Weights of a small masked image model: 32-pixel images, norm batchnorm.
Rows from block 7 of a small masked image model, named by matrix and row number. Rows with one number belong to one channel. Each number is 128 + 24 x the weight over its row's rms, rounded and kept within 0 to 255. All counts start at 0. Numbers have three digits each. After the name is the row's rms in percent of the matrix's.
After each channel's rows are labels from the 100 images, of 14848, where the channel reaches its highest value: "peak on" is the class under the peak. Only what is clearly more common there than usual is listed. The data: made-up waving flags. In brackets: how many of the 100, against the usual share in percent.
# convs0: first 3x3 conv (model.blocks.7.convs.0.weight, 144x144x3x3, each kernel summed), inputs 48-95
# convs1: second 3x3 conv (model.blocks.7.convs.1.weight, 144x144x3x3, transposed, each kernel summed), outputs 48-95

convs0.24 097:104128122122120208097114143123112147147190130124129118134131119153088093131111126140098143141103141128110122137161149095040160141129119122122167
convs1.24 071:134131151168111058133120156137127162136147106130150166104131125109138144189115157123103117158117159112152104146098167140102097171112084097103145
peak on: emblem (42 vs 1.6)

convs0.28 105:149122152132107128116099105156113123106134104137141135156109120126101136144129126134181139124117145127125116162126145114075147106103143127094139
convs1.28 093:160142127139102131125111161136132094123091116144072117137095121088114098095116098109108120142117162123148130107191113105164157124117142149122152
peak on: emblem (38 vs 1.6)

convs0.142 092:129120149151121141120148100130121128152170119128126135128060125098141129129133071093148126143120134114091080093141092111093117090124116118131130
convs1.142 081:101102148095141149113180152144087096086131149118145083115137149100135129166157125124191114111140097113130108100113083108123123151124157108169106
peak on: flag (93 vs 44.1)

convs0.88 103:123131143153116091120095138132135135156127147085121131143118119116101147167136135129160113096106141100158092190194151089093115143167163115168078
convs1.88 117:125131130080141140136159182121129157140143160165100098150156108125122097070122115112109114134157170167113156172117152143118121132145121126086109
peak on: emblem (35 vs 1.6)

convs0.18 094:151102136116130111157131119089123117114136137109138101150076170156142119145142131113078197138145114149079095108148114154156107141163108079142160
convs1.18 098:138072124131158125138146088113113180129121105113115142145068150102176129083096119112138127132110151123036127152128099128121124083143128109133115
peak on: backdrop (95 vs 53.5)

convs0.6 107:143127154100101131138107129114130121098183130107150083126140100140132136102123136140166104132146112166120136147110110113101141117118133101111134
convs1.6 098:126170110083151097148082134158162184179160127145113138123153120106106156161139147125132133142132147137133119133065118143137122108134142139121147
peak on: emblem (37 vs 1.6)

convs0.15 091:108124135141145113142112107143167162124171155148137144087123115154111114114110116099164151129099122124136140138172123144081068121132136131158117
convs1.15 086:119102196192100113125145114157124073125127083118131114129135109146144154119133159088113106136113108132150127188143115132148137141110153154128113
peak on: flag (85 vs 44.1)

convs0.133 092:131126141150148127159116160087130130122123168129136115122136103125091111120104150150114177154095150145135129145170133123092151153147096136135081
convs1.133 091:136126098139090113117108103135117124150120095118109150131120146149116096097092110136109140146166150099151089135173129096163101097152111118066172
peak on: emblem (36 vs 1.6)

convs0.64 102:105130156126112125150142127122129101137154159138147106139100157119100122125107063119146168152139137099155114119166097140070108127122124135123154
convs1.64 079:133186172091123147106121160130121120108146148115154118149101170083159132115121108127117127134122108106155140126125145134172170131161162095151085
peak on: emblem (60 vs 1.6)

convs0.141 109:099157094129098114122131099115150134140120114129094142100147139114162138147152130098123140123163126110149132088097154157166129129103110111126109
convs1.141 078:191132125117120171110119086131158115101139168147122112122125143100123187131139095103163062173138105131113184106103124147104160145103148096091112
peak on: emblem (33 vs 1.6)

convs0.14 086:111094106102083133159144128155159155122109129137094165130114110132089118125115124094107168118131130119106134121132088112090127142133122174150067
convs1.14 104:133134081143128109142107112106123161129121140152133105114088138119125101159125122136142102125137145151149138103139124116136126090146104197095134
peak on: backdrop (100 vs 53.5)

convs0.4 111:123142115148118135146074096133144161124133124130114145142128154117096151134107134143101137129088111117122079153129139103052110145113160155122184
convs1.4 096:133103122131099129100198132182114133107151132163146159136176102166126129149101137112121100151140150114121110140096169172088126160141118134151109
peak on: emblem (37 vs 1.6)

convs0.76 093:124163139111129142130153126117137088140115127134115177113119179119127078118100147123066114110141116094121141137133118096164102128158111142106124
convs1.76 097:136129157149116137099145136098136155143128137136150131120124113167127111153095115163145109133123126119117150097111141181115151151142138135115143
peak on: emblem (58 vs 1.6)

convs0.100 106:097114103142118141121103171139123171106158137107142169091079116124120145138102126127105123113146155204129099166089129140152134114132159077098099
convs1.100 123:156123129092116098055154104123110036125116121130139089123141096120098099123106122129109138127152117147115144106122140106129112143111140116091103
peak on: backdrop (98 vs 53.5)

convs0.91 108:174068091160117118174132102112167153142146143092154136146085113169102135172108130138147134103116127151120137136155123155096137122126123195137150
convs1.91 100:148125108160141134199125124098076154099131101100106130137096171110124128096132128121119144118092134091101157107159087114116125094157120176137149
peak on: emblem (60 vs 1.6)

convs0.37 099:177132152101121168146127133116125131104159105142132107159132131134112154169130129149098181120106152112162164144153147121080159132105133119173157
convs1.37 099:094141120136140156132095104092140144116137096139141113146142160152092118090118138155100133102122105144145144094100091155103103146156114129105129
peak on: backdrop (98 vs 53.5)

convs0.32 101:111133125113130103089071153123135065088140122136158122114152118149103115127118103152121198122118115148149146131126120096159133128108133116156157
convs1.32 096:139152119113121071104088147138144172116134094136113125141110121158128150147160066194118064123145178127123083100118130135103110115159089112120141
peak on: emblem (35 vs 1.6)

convs0.136 111:103109066140138108155116159131162150108126099155127170119113145096068119141118140124128132140163132120128106111107148147145122094151150153101076
convs1.136 120:145100069120131118148137112136131117110115119100116132083067090154097152132101098107125112146121131117114095087127125134096132128146106117135140
peak on: backdrop (99 vs 53.5)

convs0.52 117:140195116113140116134137117113138056153137126163158142123129083105166125112129096145141124137158118105125141122154125144165137139124123106130166
convs1.52 119:146103147138121092203144133115148092130131176117088170118111132150113179122136074134137128133105126132123082121116148129099109148133137138121139
peak on: emblem (37 vs 1.6)

convs0.129 092:114153113137167158183123126120110101137150152144153100129108124176110146114109067132121127167088134111124142117122112121111176158151153121145169
convs1.129 099:130130101133108151114154107126118107121103084091106101123121171138156166124192113099129116128091092146113138159098129154165167121119124081134093
peak on: emblem (50 vs 1.6)

convs0.38 097:154143124142141109101160140113186136143091117137108107122116123101163139114094151109098097117176153135088123127108156130104122137155080107138126
convs1.38 098:099114094113115127146079138141110125119160138163100109127145084097113107123125093131146086122087140117116105154165112097154094084112147130130143
peak on: emblem (64 vs 1.6)

convs0.125 120:137139137052101119138115154148133081117124148168145140098117134137094121132129153109117101117124115143099082157088098129054135130136126116106093
convs1.125 138:154133108092119080151149103132134195129150151185126145122126101151115111127106127121145118138160141115118070101126130133096088128117083122090148
peak on: backdrop (100 vs 53.5)

convs0.53 102:119157138113144127129132127120168131119128115123113124120143112164160135138140101143089138131111135125106110124159144071176146150164138131146118
convs1.53 096:083130122143135110181090105117108130137126129113150120136136143096126138115101105097102145124098104130120140095098125125133132094139134104153124
peak on: emblem (52 vs 1.6)

convs0.123 089:078153154123108110129131138152187128153143126133103132133132112111122135190152145102127137121097121083151153096127077126113101138099155138146109
convs1.123 097:137089150134134128107119168090124128130143143141099132133173106182132143163120126159115142148124133093105127159120133103150135175146090111140099
peak on: backdrop (92 vs 53.5)

convs0.54 107:137146074149115134203123104116113146174114122162129129151111145114105188132126131143112125134130115165150144144083126119109145101126114140106129
convs1.54 118:139108067143125084096123121141095107148140123091098111130133099109117106127104116092144129142094102091135114085119144140135153121142142094109113
peak on: backdrop (99 vs 53.5)

convs0.77 100:145091159116096141137136128145143110137079125114143126155126151131120129162159139136113122154122119146121125123139123116148140086133115118102118
convs1.77 092:134169142101130112096117170149163088170162140112156108122136138157130145142102153106111130138125116166145118155063115146114125138110113096125115
peak on: emblem (73 vs 1.6)

convs0.84 082:138111153110130116149135118131198142138089118123105150118137134103143108100131137079111136116104101094119140058109143173063137109118142146127096
convs1.84 093:136133155172188136127099154115138126139131091131114111136076155099182115088149110123152145123116112133050120140124119139152135096070109090117143
peak on: emblem (43 vs 1.6)

convs0.111 117:142117123132127168135090120158134132152155070129123119136116147117160144137115120090170121083142129118118125180108149101090122118138128130134157
convs1.111 101:144127132151133139113161163104119110127088176139131101120124162072109133132122124123162161116116149101102127107131135148102114171147170113120134
peak on: flag (97 vs 44.1)

convs0.110 091:190154114123094115122144158140146099114135144124161108122121099127149139104156111131110086140134113134144094096112173145161144139078126101102128
convs1.110 075:130134162136133142142131129156143133086114157132145135134159141120144169116131182110160122092127124160153162147112141126128104128092124181124135
peak on: flag (86 vs 44.1)

convs0.60 116:117169126142131103241117122134118124138138136130107123114119125120118135144094115127101142135134127154108038107095127131149145103106114148135152
convs1.60 162:131134127149131161023139139097129100132127118114109147164142135133131117135115130166121121108090106169133140127142113116139105131137136128140097
peak on: backdrop (100 vs 53.5)

convs0.114 112:140109122126091141143133169138140116121093094118135146116100125116091132147155116141089144109136136210145091123146132114199178142093108096134115
convs1.114 114:138125090099123133124153136142152088112124135147133110134142131150101100147108102150118097143132138151118113112107128127105130148153102132096138
peak on: backdrop (98 vs 53.5)

convs0.98 090:123118106136130127141144153124064121138135137119134129135140076156089122129099122157127142135166094118149114125155123117108165165128129106066184
convs1.98 104:115128129172138144135130120132126158150144179148125123135166112155123145087135150146109153132090092112128141150131135147140130146120089123131251
peak on: emblem (36 vs 1.6)

convs0.43 103:131128145127127176134129163125100118121182094104142132133108122094104108127124104130102175150119121114119128118090061112036146139139124125138143
convs1.43 090:110116148073126157139118122112114181078104129140169123106105095127118109155115129152159166133158078116109141124186088091172158104115125194111099
peak on: emblem (36 vs 1.6)

convs0.122 094:182125136124109129148156138092108120091135143121126131140076153146119103119106145144108097141116125135126125166149133126100117143138125094099158
convs1.122 085:150125135096109138179065135133113169113123144115097107119164154114118134131145163129146104155178164121134108126160161089160118109106161143127081
peak on: emblem (42 vs 1.6)

convs0.117 089:123105137147114107103105132134135109087160140148144141120151129075157110109149156113141103120077130120136118140138142110107101177101129139161093
convs1.117 095:119162079163146128120093106095112116108130132156119121112144116164096110099175140142140101136134149150165130120134121120148131211147139117138097
peak on: flag (89 vs 44.1)

convs0.61 101:168165150104124158155109125084137097108112158142130118113108140105166099162139124127107154122140134122108085109134128151190095153125096119128122
convs1.61 094:114101094097126179101163110145159167084165140119149180122110141124136114157118145135124143158122120107115146125148088107136140056114089146152139
peak on: emblem (29 vs 1.6)

convs0.27 106:123112175181128118148105138146134133118135125116154155150139151152101104133153153131138122138138147097106117095122126103070168115103131163117117
convs1.27 137:142142140090114129075144132097120155155144107116126143145141083133121116162136121136160132146110120145114150138159111148108109133151139073115167
peak on: backdrop (100 vs 53.5)

convs0.13 092:118169139103131106138148095087129118105128131110154141158126118151103132156130135125160125107141145084130093097154174116169103146127150127121137
convs1.13 092:132110100153108107128112089123128149126098124128140149141069138132176170121135142150106154136098133120139128141152135110143113124112114124114116
peak on: backdrop (90 vs 53.5)

convs0.63 098:109097110127111107142150136138151118134119136135121097135144115141100149159158121124151095128119118120144141143182133100102133122138125111127199
convs1.63 098:114118155126141129123118123136065148126102115149128109136107101136120121154120150120077139108157107121131117135161138045188158097111112142164073
peak on: emblem (60 vs 1.6)

convs0.90 119:111105125110125099151098173134114065144130129114139162136114126101033166145119111111092138143121116160146122120119100100114128116152121105127167
convs1.90 155:135154145132128125071124144096145128129132139159160092141106144131066083127096114117123131130123112163146125116135131127077123131143079161117154
peak on: backdrop (100 vs 53.5)

convs0.42 099:149162114122115126125111142129105138162108118138182106115110107146112104138127114127082085110135148102126102105108126126107123119127143108142142
convs1.42 086:140146124167127131072123109089122092109127141148108108138123123146137115163119096083159133136114097151137112171099104107140153121129110125154133
peak on: emblem (53 vs 1.6)

convs0.102 112:255116104092124115145116170167141141154137133122132149129157113145133117135143126163144127168140124138123124136133129127109117144116112118114161
convs1.102 094:187125119153144132135113146150145133119143120113097134149158158136125089125064184096107091155158119126141149141136136146107118122143158132093166
peak on: emblem (37 vs 1.6)

convs0.131 118:000152172109120121156122131103132113144143137091153110141141145097130094118112120137084152103138093120150102115143136122158145130138147104140149
convs1.131 090:216150133145139151136106130181123153135128101141041165132159128145140117134115183106097126170132141097133158153126155098120180120127111092146109
peak on: emblem (34 vs 1.6)